config = dict(
    model='encoder-decoder audio transcriber',
    dataset='babble in 24 made-up languages, each with its own sounds, syllables and stress or tones, from a formant synthesiser',
    train_examples=39062,
    gain_aug_db=6,
    time_shift_ms=50,
    n_mels=64,
    hop_length=160,
    input='log_mel',
    spec_augment=False,
    win_length=512,
    tokenizer='char',
    vocab_size=55,
    encoder_arch='conformer',
    encoder_norm='layernorm',
    encoder_activation='gelu',
    encoder_mlp_ratio=4,
    encoder_head_dim=64,
    encoder_fused_qkv=False,
    encoder_qk_norm=True,
    encoder_inner_norm=False,
    encoder_subsampling=4,
    encoder_layers=16,
    encoder_width=256,
    encoder_positions='rope',
    encoder_kernel_size=15,
    fusion='cross_attention',
    decoder_width=128,
    decoder_layers=7,
    decoder_norm='layernorm',
    decoder_norm_position='res_post',
    decoder_activation='gelu',
    decoder_mlp_ratio=2,
    decoder_head_dim=32,
    decoder_fused_qkv=True,
    decoder_bias='none',
    decoder_qk_norm=True,
    decoder_parallel_block=False,
    decoder_dropout=0.05,
    decoder_inner_norm=False,
    decoder_drop_path=0.1,
    decoder_positions='rope',
    decoder_cross_attention_every=1,
    decoder_tie_embeddings=False,
    init='xavier_uniform',
    residual_init='zero_last',
    optimizer='soap',
    beta2=0.99,
    lr=0.0026,
    beta1=0.95,
    shampoo_beta=0.95,
    eps=1e-08,
    precondition_frequency=20,
    max_precond_dim=1024,
    one_sided=False,
    adamw_lr_other_params=0.0022,
    grad_clip=0.5,
    steps=4200,
    batch_size=48,
    epochs=5.2,
    lr_schedule='cosine',
    final_lr_fraction=0.01,
    warmup_steps=840,
    weight_decay=0.3,
    adamw_weight_decay_other_params=0,
)
Rows from block 5 of the audio encoder of a small encoder-decoder audio transcriber, named by matrix and row number. Rows with one number belong to one neuron. Each number is 128 + 24 x the weight over its row's rms, rounded and kept within 0 to 255. All counts start at 0. Numbers have three digits each. After the name is the row's rms in percent of the matrix's.
Before each neuron's rows are labels from the 100 clips, of 14976, where the neuron reaches its highest value: "loudest band" is the band of the loudest frequency at the time of the peak; "top examples" is what is common among them. Only what is clearly more common there than usual is listed. The data: babble in 24 made-up languages, each with its own sounds, syllables and stress or tones, from a formant synthesiser. In brackets: how many of the 100, against the usual share in percent.
# fc1: first MLP up (encoder.blocks.5.ff1.fc1.weight, 1024x256), inputs 192-255
# fc2: first MLP down (encoder.blocks.5.ff1.fc2.weight, 256x1024, transposed), outputs 192-255

loudest band: 250 to 500 Hz (46 vs 22.1)
top examples: /ə/ (94 vs 21.3); prosody: stress on last syllables (47 vs 20.7); /p˭/ (40 vs 15.6); /ø/ (36 vs 10.3)
fc1.451 084:131107181120130144110184152122132127093125112170163148119130136185143140092112104138131109146066152123115068125121122150143103109153144106134107107145135116125140168083116102133117159110080119
fc2.451 087:168134128149116111137160116083109120108137147078085113130126122097106144167124134115080151124192117124174154167135149145135086115109131155124171111141120121128111117124140168128139143133161174

loudest band: 4000 to 8000 Hz (30 vs 8.9)
top examples: reverberation (70 vs 34.7); /ç/ (63 vs 23.9); /y/ (49 vs 16); /θ/ (42 vs 14.6)
fc1.384 105:098105147136147160104134159129105116134113119098145136176159141100141140175134116129126080190182109136136128136103158119136145141144161132113114115110099088090115125116100158148146118124192117
fc2.384 107:150152148165127095126125128177154143124141116113122130115165135152153164143152107095095124137116104111124132113141111122081092097120087145156125134115160165125168114171110109085153108172146152

loudest band: 4000 to 8000 Hz (45 vs 8.9)
top examples: voice: child-like voice (80 vs 25.4); pink noise (49 vs 13.2); white noise (48 vs 12.2)
fc1.123 107:167105091137124142105138090172150124146133127126126123119171125132116126119113124084128117082128114163128135127110130125136079121170115158096145141129130115140140161092126102133146102139148137
fc2.123 104:089112159131125119134140145109070162134135155140148117112162173142127112161146129131167154147109142084103136152133115121104132140131114110159104146156150103114085092164145138117184114122147095

loudest band: 1000 to 2000 Hz (26 vs 3.7)
top examples: /ǃ/ (32 vs 11.2)
fc1.324 093:123115093160151124138069157099150122145157116101131114118161126154104114123126136109125144131120130125167173109129174125161141116128111137123140130131057079118172183132138132106132134109163151
fc2.324 100:137158169136131111134140143172106118111090112135143120132158121129085135130067145139150108121125108118116108116132136114117119119092132144144115148136146136179125083124128141149124128151086177

loudest band: 4000 to 8000 Hz (47 vs 8.9)
top examples: /θ/ (93 vs 14.6); prosody: stress on first syllables (50 vs 24.6); /ɨ/ (33 vs 8.4)
fc1.130 098:141080103177103140146119139099124103109113093082125129122154096105189143116136151136119077137154145137141118138144104136101095157145134076130079134156094133144163112179141175168142131128132153
fc2.130 095:146122143088138097124136141175102158160086119112090126131152085148088142131121147113154160152129115097095073142142136127080184114129114187145109086142135107118124113161140098102122089126193093

loudest band: 2000 to 4000 Hz (32 vs 3.8)
top examples: /g/ (79 vs 13.5); /k/ (56 vs 20.3); prosody: stress on last syllables (48 vs 20.7); /aɪ/ (32 vs 10.9)
fc1.583 101:069111104139141122111127136143114129143149170134120134138150097109087128120111115130148150144127115133178114113099119099074204093110136182156098163146111095177109144109128111117160104155143161
fc2.583 102:154135124110133132093081082079131146173125090137125113154152149136128151099131080108112106140062134150125106150161119185103147143119112108079133185095112139169158144146114160078129114131105134

loudest band: 4000 to 8000 Hz (40 vs 8.9); 2000 to 4000 Hz (28 vs 3.8)
top examples: /ç/ (89 vs 23.9); /ɔɪ/ (48 vs 13.3); /y/ (47 vs 16); /i/ (41 vs 12.5)
fc1.333 102:144162170104105166097089131110141096087114132111146107160153146130120172081135111099111150103128113113116130111100155123135143134123078105122159123106101099129117126124114144142102161079160161
fc2.333 108:136128081104177118149136130127133134188162114096107116114124129158157087107192149132183067129114127114118150122135188151113115106154090113110069084153124130128144144098159135134182125182107079

loudest band: 4000 to 8000 Hz (37 vs 8.9)
top examples: /ç/ (89 vs 23.9); voice: child-like voice (68 vs 25.4); clipping (31 vs 8.3)
fc1.187 099:124129159143135120158116129109150122147085152093147140114126133115145122162126120110126142152161149086159131137151142111119118106138146126110134095187069127085111114116114154132116112122137111
fc2.187 097:147141104116113128143151141164114179104138105135145116143158112142128135123127125159122153111135137144079155128141111139122134139073124145130080122123097153134154118115103178131118172134133146

loudest band: 1000 to 2000 Hz (28 vs 3.7)
top examples: /p/ (67 vs 19.7); voice: deep voice (51 vs 24.8); /e/ (33 vs 14.6); muffled (low-pass) (32 vs 11.7)
fc1.112 095:130092130151156102108128119124162147158122122128091110075115146146083142151184112176103085134125118124145134114147137120178084124154150127109160100146133109167126124128137134122147098133129130
fc2.112 093:091189150151131122136114172120102158143082131152166079118145163113144160106124150105097124116170120134117103150113085159114119131150098118119117131097158141112126125138095149151130118129126108

loudest band: 4000 to 8000 Hz (31 vs 8.9)
top examples: quiet level (76 vs 29.2)
fc1.139 099:126150119182115064134124134135091103152137089130140137123104118186111098145142103092129142128103177173125119131170118110170148175141124107138143112140103075128106120076121141154101148093155152
fc2.139 096:097103146119148126114165105124158112126101117143124120135124112159104112156112103138121108114165121130102134116124146122127162104103107160076103120123133118149132108107106128159156148122137135

loudest band: 250 to 500 Hz (56 vs 22.1)
top examples: clipping (65 vs 8.3); voice: child-like voice (62 vs 25.4); /e/ (53 vs 14.6); /t/ (31 vs 12.2)
fc1.609 081:142098169149156134168110143161131104094139132141112142120146125111138155088176115135111124150092105151158096090139125121158166143108154096120121110143135117144111126137129112174101106103114114
fc2.609 082:149110119153132152111153175117177145128132134111120184151125136109123139148120169103091113121138135150101172173150130101125111103170099163120132086107133099113072089069097134130122120118119139

loudest band: 4000 to 8000 Hz (62 vs 8.9)
top examples: /s/ (72 vs 10.9); /oʊ/ (41 vs 11.8); /aɪ/ (34 vs 10.9); /i/ (34 vs 12.5)
fc1.743 089:101172107138135129149152158139109152117139151124125167125126157082126145178175098117123097148167180127104154134117146074142135124108075114129112078144100141098112140107141138123099108059139136
fc2.743 087:126098157119161130172141135123160138142137082146150155106145118134102142127114084089137123165089116116103133116096172150114083152164105160132108149127067128154153079138115121110168137115124112

loudest band: 4000 to 8000 Hz (34 vs 8.9)
top examples: reverberation (75 vs 34.7); /t˭/ (73 vs 24.5); /t/ (32 vs 12.2)
fc1.229 086:105091125142130147136150124097142113145111164136136150155161114143106118122142112120107153137094163098126124130124140142150116124151098170135123145153034121117115185124139141138143122131178160
fc2.229 089:146113109110102143111155145158142126141136113122133156090128133144137113143153158130133105145159110104113138120157171120158144090099093118187154114129146089109141121141155139146126124165129136

loudest band: 2000 to 4000 Hz (30 vs 3.8)
top examples: voice: child-like voice (60 vs 25.4); /k/ (55 vs 20.3); prosody: stress on last syllables (48 vs 20.7); /g/ (45 vs 13.5)
fc1.419 091:166154114101142170149123127133134150122101090143140120099129141188160105135147143148083110084103137132104157149134110143109119144153169155141130187099115092111157171106117120111148108153100114
fc2.419 089:143159111111170127115113164075152074112155163104139125129162090147093072119136139128142090137141095114153091130145152114096141127091137103116149118141124188115124085144090077122108107096150109

loudest band: 1000 to 2000 Hz (60 vs 3.7)
top examples: /ǃ/ (38 vs 11.2); /q/ (29 vs 9.5)
fc1.90 113:172095160120134142165131118133151133189188084114140099131112142115116145094075082090103133110121130081131145117093114107140125144111150123130093139115180121188095135136121065128142107145122136
fc2.90 113:150132117129168143126127088122161099106090151125151111122130137125124134168136136142142148164147105170120143090143139087146124152126128130137144128114098122169096105116116115118144123138129110

loudest band: 1000 to 2000 Hz (76 vs 3.7)
top examples: /q/ (94 vs 9.5); /ɑ̃/ (42 vs 14.4)
fc1.378 093:114139130137140117125138129122185117129146150137113113150101141103103089118138068124097147141098141146110155093168130150113125170140126148173120157127103089120133197062123132157139105130146118
fc2.378 093:135139100162084118095100135121108109146133129097107138053148151148113142126150150163140126144144128107126169098145153186159087114186110130096090153139096137157096093142113163130129111115079143

loudest band: 1000 to 2000 Hz (46 vs 3.7)
top examples: /p/ (55 vs 19.7); /p˭/ (41 vs 15.6)
fc1.517 093:098132144089134121071147105128165116122145115111118133122100173114147170123116119104139124124167103112154144137210079153112153153107120136136145117115087136138106126114128108133090129088117135
fc2.517 090:138098123114126129150117114139090144159130122165192154129134115115137116106110098114080112146156163133106127063143134134128089169135137108123148152097128117123124129142125141164166108171140130

loudest band: 2000 to 4000 Hz (26 vs 3.8)
top examples: /g/ (59 vs 13.5); /k˭/ (51 vs 16.9); /ɛ̃/ (35 vs 16.3)
fc1.506 098:173163104077081143111131121085107169144109150132093107110130115144165112071154142096148151150127090119112136150105133181105163131154129151116065166130139079166128135115110131121134112161124137
fc2.506 089:120094152107160098089112093134123137145158140132084117128106123122123101147142075161119129122135141130131137096117119103175102152158105146121147148153127124115126172130135128122131128115115125

loudest band: 1000 to 2000 Hz (50 vs 3.7)
top examples: /q/ (88 vs 9.5); /ɑ̃/ (36 vs 14.4)
fc1.309 087:083128129151104114126153125131136117128135086148134118157074149123080099115083108102136163120072166114103118131076113124101127151103155143121144181136157134123118108147118102137108126129138116
fc2.309 082:145149171134165134145105139140141152132103140121151164114150141135152173154140146145147106103141119178130178053178138117158133088141113168161117144056107115141124130118107149132175123141120130

loudest band: 500 to 1000 Hz (48 vs 21)
top examples: reverberation (87 vs 34.7); /ɔɪ/ (43 vs 13.3); /aɪ/ (29 vs 10.9)
fc1.285 096:133089131156097116099101116171098132113131134148118119162131084142129142134119134167129126136113140137126130113117156189149138076112091129146087176149170162135125132113116121170115128104113143
fc2.285 094:135133110109163148140138116068147101128084129115174157155131113111114125130116091112134146108128150127115123126121083112122090168140165134118128115130124116114099152132101161157183149117151130

loudest band: 4000 to 8000 Hz (96 vs 8.9)
top examples: /s/ (71 vs 10.9); /ts/ (43 vs 16.7); /oʊ/ (42 vs 11.8); /ɔ/ (29 vs 3.3)
fc1.513 097:126105123134130141128148133130075169087122131150157096145098144140094121154154134132082132150145114141139136130166157116116096085117129127118107129127122139122132137157131173113143169082169127
fc2.513 100:103137094172135122113108120126146154160128130107146080143158162171115117110123111086173119115133145094125132140121131103120157120109118094153106143126139098143142130144134112109108112117119140

loudest band: 2000 to 4000 Hz (39 vs 3.8)
top examples: /ʒ/ (56 vs 14.5); voice: child-like voice (52 vs 25.4); /ð/ (28 vs 11.3)
fc1.245 097:116178132182157122122163115147141130113067099141125141154190120126143139118137151142114103132134141139144125142071097140115163130148097141147128110121105118144136136137157158142176142130136135
fc2.245 100:101107083094087132125106134107102119142156150116118105117132144126122122133168136095139085096120146165134140066140167139119145107060109141158212108115152107121115136087093160108129119089187147

loudest band: 2000 to 4000 Hz (42 vs 3.8)
top examples: reverberation (63 vs 34.7); /k/ (49 vs 20.3); /ɑ/ (48 vs 17.1)
fc1.235 109:075119121097160150144092133130136135176128141087132102120164167152144141151157130110126142120139126164155101146152122150159143146129135094134130106174120138129111076086125119146127166125183130
fc2.235 103:139085100104120110160108137132098106081125088146102098131149120142116149084127101164122128134119166133147131147131132183134131196152117069124111135122125132163117116132129117126138125140161135

loudest band: 4000 to 8000 Hz (38 vs 8.9)
top examples: /ts/ (84 vs 16.7)
fc1.326 079:096166109158151127121133129124097125118129123138117086106122149207113111132153124143111132117119117115110134131157096125119133086143119141118083134153132121149111105097096097135089140124064137
fc2.326 086:120076106104107117116109126140164118115112140107137178115130104122131118130157137125179130106154093103132158146122115098103095088139105100161174171104157121106109145095107126139120154120154110

loudest band: 4000 to 8000 Hz (44 vs 8.9)
top examples: /ts/ (55 vs 16.7); /ɑ̃/ (34 vs 14.4); /ŋ/ (32 vs 13.2)
fc1.416 116:129096138125158087116111067172149101156151124123128140153145135135138106152146137183152117154133135084117157144118121078169130112144139148099169100143119120105136175112067159143075140150138130
fc2.416 110:088155136139127150135105115114115150125129169083087127158129098114179130123159163123151134136140162157138089094095111100142128109096116129113123154140100104117093125122119117103118108162110154

loudest band: 4000 to 8000 Hz (63 vs 8.9)
top examples: /θ/ (54 vs 14.6); /f/ (45 vs 12); /u/ (35 vs 14.1)
fc1.562 084:125136156146108111123096152165126101163109165124180145137133132101172100108116118109111123108186184138137120120132120125125139125104129122103081118127117147100112141160128096105135148168152109
fc2.562 088:099097115104105147142130142118146135084149085153119117123156149149102122175163152145111117149082087150124105145150138136129123129120120091114126126154080107116170136130135142126154080133117137

loudest band: 4000 to 8000 Hz (61 vs 8.9); 2000 to 4000 Hz (33 vs 3.8)
top examples: /ç/ (97 vs 23.9); /ɔɪ/ (60 vs 13.3); /y/ (56 vs 16); /i/ (41 vs 12.5)
fc1.644 101:075157157098115139108131120136085132100122111161116119149125143100125157144099093142111121133157145153067159099054146149124121138151101162077135106168116123096140121119192122150138103116109149
fc2.644 105:146153128134181177129161154122126134138109099096131127158134151114087098097131113112123123112119144103169135106132125097051123100151126134116135092125095138134142183152122165113149113115110138

loudest band: 1000 to 2000 Hz (52 vs 3.7)
top examples: reverberation (94 vs 34.7); /x/ (72 vs 17.2); voice: child-like voice (63 vs 25.4); /u/ (34 vs 14.1)
fc1.356 104:122152098098113133164080138143098136129111126104133142128145135108149152142144104122153160139122118145083094088101118120135168106086094057116154143108127104138154117139141174141160099113129125
fc2.356 100:110141133194177129072175144106134099123134125151105114135151145140109123074108142148110122120093155080156146131135168131138113106134166144132130133127108149112116111180157110200144142067133164

loudest band: 4000 to 8000 Hz (61 vs 8.9)
top examples: /t/ (58 vs 12.2)
fc1.131 122:104124155182180130143095093117115110112171148090133137107173133166129141108143143079090149176131166105153119115119152143152109137105143112114112145142130095079135155130149118116165131119137121
fc2.131 126:128138086141116145142123109121145148174113108125116124121135083100129145144137147120140155107120139104085105187095136143132117115126111155107128123152144115109097133162158083089124143132142106

loudest band: 2000 to 4000 Hz (98 vs 3.8)
top examples: /tʃ/ (86 vs 27.8); /ɛ̃/ (36 vs 16.3)
fc1.498 087:164142149130117116116171126088098149089134143151127135136146141107127139145121124144133107100141146155060106132148105123120131090088118098133149115113145115135173136093127154139124153097132114
fc2.498 095:117098116143119148132075136144069126213083094134162145121164157151113119100152112117159105127130126140125141114106116140156183109125129160127119174134137121135122128113148108094081102139159093

loudest band: 2000 to 4000 Hz (80 vs 3.8)
top examples: /tʃ/ (74 vs 27.8); /ʃ/ (38 vs 11.3); pink noise (38 vs 13.2); thin (high-pass) (29 vs 12)
fc1.448 099:070090128131108116112159137145136176136137098073152150158162123163153128125089132158140130147157088127101126107120123159120116124138098115130157115078133113104116146096151158111075115131136104
fc2.448 105:144162107128108141182095130154118147106110120140151072112082108128086100117164120141132090111118186122128141121091101095174139054107104154121115123145166112135178176150123094105132183119151070

loudest band: 2000 to 4000 Hz (37 vs 3.8)
top examples: reverberation (63 vs 34.7); voice: child-like voice (59 vs 25.4); /k˭/ (37 vs 16.9)
fc1.647 096:168104120144113142110174108146139140156116131122094106119136124114132149116149090134132124130124148093156128094166122091157111132137102119160139101129119096109138114123118137100125110051084147
fc2.647 097:071151113136138117133099117130094117162128145139130134110098123118099130139103125107132118129125115167111154149163102161091136126132135147108098139126112136126108137116169115094165162123105126

loudest band: 250 to 500 Hz (72 vs 22.1)
top examples: /oʊ/ (47 vs 11.8); /o/ (44 vs 11); /u/ (40 vs 14.1)
fc1.184 118:117138125146159167116121130147122136129164103098170122105137106116157127103106134125146118124167046137145172139129124076116150138132132134152108145131126075113110125105108116161128127175116128
fc2.184 128:103124132135114118148150102095162091099122165119112091124119127107109145135125098149148090141108119158133161116150167170150125118139114124115188124116101133138169177101130181121146144099147117

loudest band: 4000 to 8000 Hz (39 vs 8.9)
top examples: /ç/ (83 vs 23.9); /y/ (39 vs 16)
fc1.49 098:111132119117123133101131145088104082170134141123155117135133130147138169109121110151122100119151096137115116163129140152115149131134110127093138117085138128151105121062097091157126105107105108
fc2.49 097:143131116125101123116105113094127085115115099132143127125090097114132125130143166108106154137114128088094139148165116142158112107126122064060121154113190110106130117149120181110097124080138054

loudest band: 2000 to 4000 Hz (66 vs 3.8)
top examples: /tʃ/ (62 vs 27.8); /ʃ/ (38 vs 11.3)
fc1.348 126:126125160102135112069157125127083154113145118157183129073122122118114123142074113156166151126167114146110142112124086153180074145152130118149114088120097140135118131126115114109137117142152142
fc2.348 143:132144117142131096162081116130105200109106071139128139083138109160147088128144120131142132122141149102091101127113122131126115137131114161130140131122138128131123193110164092105128157177136087

loudest band: 4000 to 8000 Hz (31 vs 8.9)
top examples: /ç/ (52 vs 23.9); /f/ (38 vs 12); pink noise (36 vs 13.2); /i/ (35 vs 12.5)
fc1.504 070:102136106120113145121142171145099170103057096152121087118140125069164146119137108138083111131147137140108122113128147173108166126117150099098133141134079109125102145118137129179128140103128127
fc2.504 073:154111122160121149111143119089187112143141157119163131126113140161131154135121139187096110105145123114083096138179125144138116120180097109154148142141136181121100143173122097109131115112120130

loudest band: 500 to 1000 Hz (70 vs 21)
top examples: /æ/ (83 vs 22.6); white noise (45 vs 12.2); /ʎ/ (34 vs 14); /ǃ/ (27 vs 11.2)
fc1.672 098:108128160138153121116130128144136104073150111118111121140130117110146134167132110161116132157143136087102111147151097159126086107114174139172109156156098124135145160119113144156149156128106092
fc2.672 098:159090153111102114118151100146093121175070129118141141160156148144147133123125150131100108104077146127152174104117128142137123137150064142118171109145129136116100125098138169090123129116113128

loudest band: 250 to 500 Hz (52 vs 22.1)
top examples: /ɝ/ (100 vs 5.1); voice: deep voice (79 vs 24.8); prosody: tones (71 vs 29.2); /oʊ/ (56 vs 11.8)
fc1.73 097:096148137102117120123146116144115162152092157106133125137160151153114121113090137115121118147110123088107175139108157139148165106147128091091137162097122106109193135143110107110063119138137114
fc2.73 102:114134122126160112102125171163130115091092142123172154099125130125137126197119131086141166124133098102132100169115085073133140145145148126120115110117115087157125108142132139094104135112147109

loudest band: 250 to 500 Hz (52 vs 22.1)
top examples: /ɝ/ (94 vs 5.1); prosody: tones (68 vs 29.2); /tʃ/ (60 vs 27.8); /oʊ/ (43 vs 11.8)
fc1.148 095:123121143142146153173162099164104153117124124106085154171136145131129128174161119108097130132131119184171118100172148100122165158102103137142167129160123134127103129088111175137114141116118149
fc2.148 099:132173117160097129135065091127140131139110172149115161131110150107141147157111129162092138130147114132094123130094133120192153108138165106112153133113173154096151113106129127118125137149128130

loudest band: 4000 to 8000 Hz (69 vs 8.9)
top examples: white noise (72 vs 12.2)
fc1.180 109:147101132146106162115127158133093198129174095117131140123131133168122079147080130107149152113115080095106142171109154136164118110098131087156141167078144101129114140123123090163159141108117114
fc2.180 113:090146132063101125109126168121136086106157131129111177112108142142137149135156140148156147141122102132135106134122162105115131125146147095112121147121113129074120112104121102081146120141095134

loudest band: 2000 to 4000 Hz (49 vs 3.8); 1000 to 2000 Hz (29 vs 3.7)
top examples: /k˭/ (55 vs 16.9); prosody: stress on last syllables (52 vs 20.7); /ǃ/ (32 vs 11.2)
fc1.200 103:184185153111154158125129147143145130144152119128146130099126141152125095101158111132126136140116124117146114147172146137103134100123154094119138107158117109102148156128086101157136131143152106
fc2.200 106:149159148074114134139124137137093138150124138103136151116094165138126117128156150115162136101136165098136097138106168146089111127105097130141127143143174138159086141128067107119122170143173092

loudest band: 1000 to 2000 Hz (91 vs 3.7)
top examples: /ǃ/ (100 vs 11.2); /t/ (33 vs 12.2)
fc1.374 108:102088186127106140164112165133128139107150180060163159094126135122091141113117148105130133124136128139087175100141146113139085138106110083121137112127134121170129160137154137147124127143135135
fc2.374 106:142158117090145085154125151166137131141122110125105099137140108112144129144113084133179162118113133105141099154147121121127107091144112109132123114135150120093096146162084145165152123130132130

loudest band: 4000 to 8000 Hz (41 vs 8.9)
top examples: /z/ (73 vs 16.9)
fc1.550 090:179124144081118131078135113119149148140133141085110110147124144150135097129125131149103099174146084144105068140131123110105111144148100151128102144121156114159121107157160084164110175081076119
fc2.550 083:095151111107115124165148184083120131096070126171149151130138107119183138107086142185133102134129082125117116125139169116143174130124074121150152128104109105113106101091116097115094156154120168

loudest band: 250 to 500 Hz (46 vs 22.1)
top examples: /y/ (94 vs 16); /ç/ (48 vs 23.9); /ɔɪ/ (36 vs 13.3); /v/ (36 vs 15.1)
fc1.519 114:128115087135145162131158129153131103146122094161130154097161131177172124111097082122126136104141094172122150111099110138141180104080157099069138142150112110143099113120123130142163110111154121
fc2.519 117:190125132120150123112168116103107157134135150097119108147141118113134139152168088142146140145105126143112113104110157079134119138126128138115115101118102130130161125120116110138146101126128131

loudest band: 2000 to 4000 Hz (60 vs 3.8)
top examples: voice: child-like voice (72 vs 25.4); /k/ (54 vs 20.3); /k˭/ (47 vs 16.9); /g/ (34 vs 13.5)
fc1.292 097:172129127140161155137087125140122147125145126171105147122129162146147129101123098085089129150126080082174151151162125089121180134114114059146091113154130110147072115115125099138146112132126136
fc2.292 095:159122158140146089102103131140111126120152106053129158103089119122177151134154139136126112144148142142122140144141114155107117128148134137095152127130127132099154142136146119138182113129145120

loudest band: 1000 to 2000 Hz (79 vs 3.7)
top examples: /x/ (85 vs 17.2)
fc1.273 105:163171169113083168067120107094163091130083072145109132143116096138152108123148121126127108149143079118140112127100111118069142147109162118116136124173167135120120120162161135133174172103153189
fc2.273 107:154113095156117096147129118142127127150147141082136116125166155133134164152131113137115139151071162131124090122157142159135120113119127139147151143162130115153136128126130130119125149126132085

loudest band: 1000 to 2000 Hz (41 vs 3.7)
top examples: voice: child-like voice (61 vs 25.4); /a/ (42 vs 11.8)
fc1.233 079:107035140176142176176156116185147132141140166127140080090146127132155129108115091107137067154144160164109154150152128126138140122096131129134148130111133168114138126114131129136143159090116135
fc2.233 083:143128122151151088125090098120137100106129096103104111121160117125121135141111126151074140162134105129107094151147150113139149109126113127098124107122098128145081154114114102125130126129118097

loudest band: 4000 to 8000 Hz (27 vs 8.9)
top examples: /z/ (57 vs 16.9); /s/ (45 vs 10.9)
fc1.267 099:050126114102095152161140158149109157098166115129123132136184092132122135161147164131138102134130169148106109102115135112108102082125117097122151096093141101100115133125124152147104135118170120
fc2.267 097:141152143159144091110156154095138094143101114104109103132113118113130130132152100122123125092085122120113093107118143133112115137095093119102075120122145135133117140126144105118163093134110099

loudest band: 250 to 500 Hz (71 vs 22.1)
top examples: /ʊ/ (87 vs 14.8); /w/ (44 vs 16.5); /aɪ/ (42 vs 10.9); /θ/ (36 vs 14.6)
fc1.415 086:162128117119128153156124126132116110138101104129126114160187140154088133120148124179134185110122142133142125107123166120147127090135107129146178139150131086148167154134134128097145148147119098
fc2.415 087:124128140155122124128139147124118134146127149128113101153060111104145088128164133105082046150179152116092151099149112100146117128125144119101081102090144158128137095116135148116124138149144160

loudest band: 250 to 500 Hz (71 vs 22.1)
top examples: /u/ (35 vs 14.1); /ʊ/ (35 vs 14.8); /θ/ (33 vs 14.6)
fc1.475 089:102104130129132124150114176124139098125151107137092105165115111136083119120149097148110107113109158144125111122124164164159152159187135131131138097132099143117107139107171133176126162116145141
fc2.475 089:117107151153114129127152125169115159110107152142163092072121169145136139099101162138120140143167113123103094126138181152156144113115152131140112121086127104152111133097118131152109111128132079

loudest band: 4000 to 8000 Hz (34 vs 8.9)
top examples: quiet level (73 vs 29.2)
fc1.472 090:174181102112093102119170135142136157150158084135133100105100131157145136148122092155142086155218123124095111094146172143133155138104106103106111140099092075138127081094125133130098141114111122
fc2.472 101:094139136122112113105129117120148088142095114099106165157154149166063138171112101122115140140124078115116131102146131123151143116102099146139106207109144127131152120070127105166131139159111140

loudest band: 1000 to 2000 Hz (53 vs 3.7)
top examples: reverberation (84 vs 34.7); /ǃ/ (55 vs 11.2); /x/ (51 vs 17.2)
fc1.534 090:147148116131123171136117110092141158105129145123063144202142134127133113140107126125099094118171120103160133141102115122164137107125100107140115127125147129154150129126132139155151118111152100
fc2.534 094:144136135154093138113119131121103138109123165156135113127129156130103121128124165155147138077147111117107140116166120133090120131098144115063105141144145153084129167128086118132107164139149121

loudest band: 1000 to 2000 Hz (89 vs 3.7)
top examples: /x/ (97 vs 17.2)
fc1.524 104:111160132114159160111135117158157111132190102143131124120134091122148126133121100119099133187141127147145121123122134112126177151122137115129155126119185147114111146080114132133144108126103125
fc2.524 104:114170116178128120081131081149144115139083118139135164135139117155118151144137131140112155106160168082118133151113122171153110129123139142130074100102078156138147125116099098098101100133136171

loudest band: 4000 to 8000 Hz (31 vs 8.9)
top examples: voice: child-like voice (61 vs 25.4); /ts/ (57 vs 16.7); muffled (low-pass) (43 vs 11.7); /s/ (30 vs 10.9)
fc1.346 093:117135125134113162135134126145054142122084067129121128171157149155078118096152135097133095141179160149115121134113154144141131126148132177089105111106115149136085139130117163165105161078153128
fc2.346 099:124155142102138142135150128112100125112092107180129091117154100168149131099128071186163072142114117132137125111150124098137127107128136160150109130109142145108150144158151106129110095118156112

loudest band: 250 to 500 Hz (48 vs 22.1)
top examples: /ɹ/ (84 vs 17.1); /eɪ/ (25 vs 6.2)
fc1.411 108:157189090168101144133130081132141138151105158146131117136127111179145136110139120110110115082121150130115124136134101103148116111152135102090147103109113120115125112122111118115112107174094111
fc2.411 101:143159124108155108124166153105159154123128096137119139187146154124080139144131093132133132116117132096112057171102133155144162123101136141144097151134126116142173133178107097129151090148130120